config.toml
arch = "dit"
model = "text-conditioned image diffusion model"
dataset = "patchworks of several textures"
train_examples = 36250
image_size = 64
horizontal_flip = true
conditioning = "text"
objective = "v"
cond_dim = 128
tokenizer = "word"
vocab_size = 40
text_encoder_width = 256
text_encoder_layers = 10
text_encoder_norm = "rmsnorm"
text_encoder_norm_position = "pre"
text_encoder_activation = "reglu"
text_encoder_head_dim = 32
text_encoder_fused_qkv = true
text_encoder_bias = "all"
text_encoder_qk_norm = false
text_encoder_parallel_block = false
text_encoder_moe = "top_k"
text_encoder_num_experts = 4
text_encoder_moe_every = 1
text_encoder_expert_mlp_ratio = 0.5
text_encoder_experts_per_token = 2
text_encoder_shared_expert = false
text_encoder_positions = "learned"
cond_dropout = 0.1
norm = "rmsnorm"
activation = "gelu"
mlp_ratio = 3
head_dim = 16
fused_qkv = false
qk_norm = false
inner_norm = false
moe = "top_k"
num_experts = 4
moe_every = 2
expert_mlp_ratio = 1
experts_per_token = 1
shared_expert = false
patch_size = [8, 8]
layers = 6
width = 384
positions = "rope"
residual_init = "scaled_by_depth"
optimizer = "adamw"
lr = 0.0015
beta1 = 0.9
beta2 = 0.999
eps = 1e-08
grad_clip = 1.0
steps = 10500
batch_size = 128
epochs = 37.1
lr_schedule = "cosine"
final_lr_fraction = 0
warmup_steps = 520
weight_decay = 0.1
Rows from block 2 of the denoiser of a small text-conditioned image diffusion model, named by matrix and row number. Rows with one number belong to one neuron. Each number is 128 + 32 x the weight over its row's rms, rounded and kept within 0 to 255. All counts start at 0.
After each neuron's rows are labels from the 100 images, of 14976 (inputs lightly noised), where the neuron reaches its highest value: "lies over" is the class under the peak. Only what is clearly more common there than usual is listed. The data: patchworks of several textures.
# fc1: MLP up (model.blocks.2.mlp.fc1.weight, 1152x384), inputs 288-383
# fc2: MLP down (model.blocks.2.mlp.fc2.weight, 384x1152, transposed), outputs 288-383

fc1.598 [203 143 115 131 175 106 103 164 153 139 136 123 165 179  92 153 109  89 101 159 115 143 105 116 112 148  76 136 130 140  32  96 161 118 136 134 121 123 197 121 114 112 110  33  70 164 115 117 102 109 124 196 115 123 141 191 174 122 129 132  58  92 140 126 108  75 134  68 155 121  72 118 160 150 146 139  99 121 112 143  96 133 143 146 138 138 115 103 108 175 141  53  96 114 106 119]
fc2.598 [152 139 192 126 119  61 117  90 101  83 161 128 155 142 103 160 121  84 162 109 141 168 169  98 141 168 145 202 104 147  95 153 110 130 106 161 118 170 182 140 107 126 230 118  89 126 138 175 168 116 155 206 179 151 127 134 141 179 142 128 110 121 117 168 181  77 167 117 184 144 228 128 128 175 143 141 144 155 125  88 102 137 123 168  94 136 141  93 123 113 119  68 151 108 111  82]
lies over: crosshatched

fc1.486 [121 137 175 152 120 134  56 159  75 112 154 163  82 104  64 142 123 126 127  88 123 123 177  95 114 110 149 106 149 118 109 136 122 163  98 150 147 143 108  60 171  84 111 128 100 107 104 186 130 138 159 148  69 123 104  95 108 119 124 145 159 134 133 106 152 125 131 119 141 152 134  97 133 130 113  65 183 144 113 184 118 112  55 138 141 111 182 150 126  74 179  85 157  85 200 120]
fc2.486 [131 148 129 114 109 130  31 140 146 105  92 102  93  69  87 196 157 123 129 179 129  99 147  94 131 154  95  86 120 104 174 126 122 137  73 107 153 132 125 165  91 114 140 138 162 136 135 176 139 123 134 152  63 108 112 128 146 143 114 174 116 113 138 166 145 135 147 113 114 150 146  97 181 115 113 188  97 129 132  82 137 129 180 104  71  93  92 122 104 132 135  90 155 170  52 145]
lies over: crosshatched

fc1.691 [215 137  73 162  52  79 158 127 183 104 127 136 130 137  92 198 145 121 114 136 138 158  60 116 119 205 133  75 108 127 138 255 147 120 188 125  90 150 179 131 108 137  74 114 136 132 135 108  46 120 128 121 145 155  86 107 119 117 128 134 130  96 155 137 114 100  21 146 123 220 103 124 157 145 135  89 141 119  94 143 187  77 139 120 133 116 155 139 107  88 135 137 131 150  70 139]
fc2.691 [215 137 119  83  67 133 144  62  87 139 118 101 130 137  96 136  93 158 118 101 163 178 117  94  90  54 143 163 125 147 122 194 131 144 132 122  64 154 138  99 173 114 129 128 120 105  94 121 155 157 153 135 142 145  77 147 163  98  76 158 199 146 145  87 156 102 146 164 106 222  92 139 151 210 116 162 119 106 172 138  84 152 106 158 173 141 111  94 164 150 139 126 130  99 109 114]
lies over: crosshatched

fc1.355 [114 140 165 207  71  55 108 126 149 104 164 145 208  96 127  86 129 106 125 145 118 121 137  87 130 125 107 130 138 141  94 120 103 124 186 200 111 143 128  98  79 110 173 117  67 126 148  97 168 105 140 126 102  91 107 162 152 136 119 178 179 132 164 103  60 117 156 136 188 126 133  94 151 127 131 176 111 197 147 117 204 144  60  93 143 127  82 108 109 107 200  89  60 174 158 152]
fc2.355 [125 139 114  59  94 105 116 102 117 133 119  86 189 139 136 132 156 156 120 130 156 108 101  68 119  68 153 137 117  97 155 140 127 124 110  80 116 120  93 175 157 189 155 116 198 113 127  71  91 128 150 158 112 176  91 116 113 151 125 176 191  91  88 175  53 155 153 135  69 143  90  93 130 131 120  88 103  73  65 127  94 158 202 128 119 138 140  91 101 127 143 106  59  76 100 192]
lies over: crosshatched

fc1.235 [126 166 148 144 148 160 117 136  72 161 124  86  98 135 140 120 173 109 191 104  57 126 171  70 136  90 136 146  89 211 137 173  82 151 136 166 136  94 127 138 134 140 149 140 171 104 151 118 140 100 121 134 137 137 156 140  61 115 110 154 107 174 156 152 125 106 112 117 118 139 130 169 138 142 169 160 153 134 133 142 137 115 168 132 100 141 155 155 132 103 226 126 102 110 106 201]
fc2.235 [131 146 123 151 117 147 108 117 130 123 121 154  97 162 138 119  78 175 185 131  88 166 130  42 124 123  97 136 186  57 121 136  84 138 180  98  93 147 104 135 134 119 128 132 112 176 107 120 128 104 130 110 116  86 142 118 195 116 129 135 118 144  94  95 180 123 136 118 105 110 149 157 133 146 135  88 115 102 130 139 113 114  93 151 152 153  85 139  93 116 144 114 126 153 134 201]
lies over: crosshatched

fc1.324 [231 140 126 117 108  93 146 152 137  78 121 144 140 138 137 146 139 160 122 146 108 151 110 109 126 136 140  33 103 144  76 103 149  95 100 147 142 128 144 102  98 104 151 187 123 132 131 112 129 144 122  89 120  96 105 134 172  99 141 151  94  84 123  97 114 129  70  94  99 212 140 121 160 162 137 127 153 126 106 138 116 158 157 159  89 110 121 156  92  92 227 200 163  75 129 143]
fc2.324 [255 106 131 171 151 164 125 161  85 125 105 146 147 129 115 157 116 144 142 128 121 138 100 120 143 202 143   0 121 124 223 134 139 119 155 138 120 149 148 119  95 122 114 189 112 146 147 144 162 142 109  64 148 117 127 144 119 130  85  85  72 132 107 128 143  72 162  95 135 240 115 109 148 254 109 119 134 148 154 141 117  99 140 133 164 112 133 126 151 152 159 255 131 127 163 135]
lies over: dotted

fc1.669 [146 152 178 120 168 117  89 114 123 103  69 179  68 150  74 172 146 143 125 128 114 103 144 139 100 126 109 160 112  88 131 123 123  90 218 128  72 100 154 146 130 138  89 137 164 103 188  91 175 131  57 139 174 181 138  69 139 121  87 162  75  78 133 144 162 166 110 157 150 130 124 145 130 129 121  87 121 124 143 154 164 138 128 111 156 132 165 159 119  93  31 101 177 107 145 157]
fc2.669 [115 169 100 161 148 100 132 123 117  70 113 133 146 169 122 116 136  82 132 150 120 157  99 105 162  94 154 118 126 120 158  32 136 130  76 102 135 137 127 157 149 106 166 184 133 127 128 130  70  76 134 154 124 100 140 125 137 166  77 199 223  83 140 109 120 122 106 126 119 136 160 103 176 140 102 130 141 146 139 114 178 148 114 121 186  86 127 115 129 181   0  80 127 122 108 138]
lies over: rings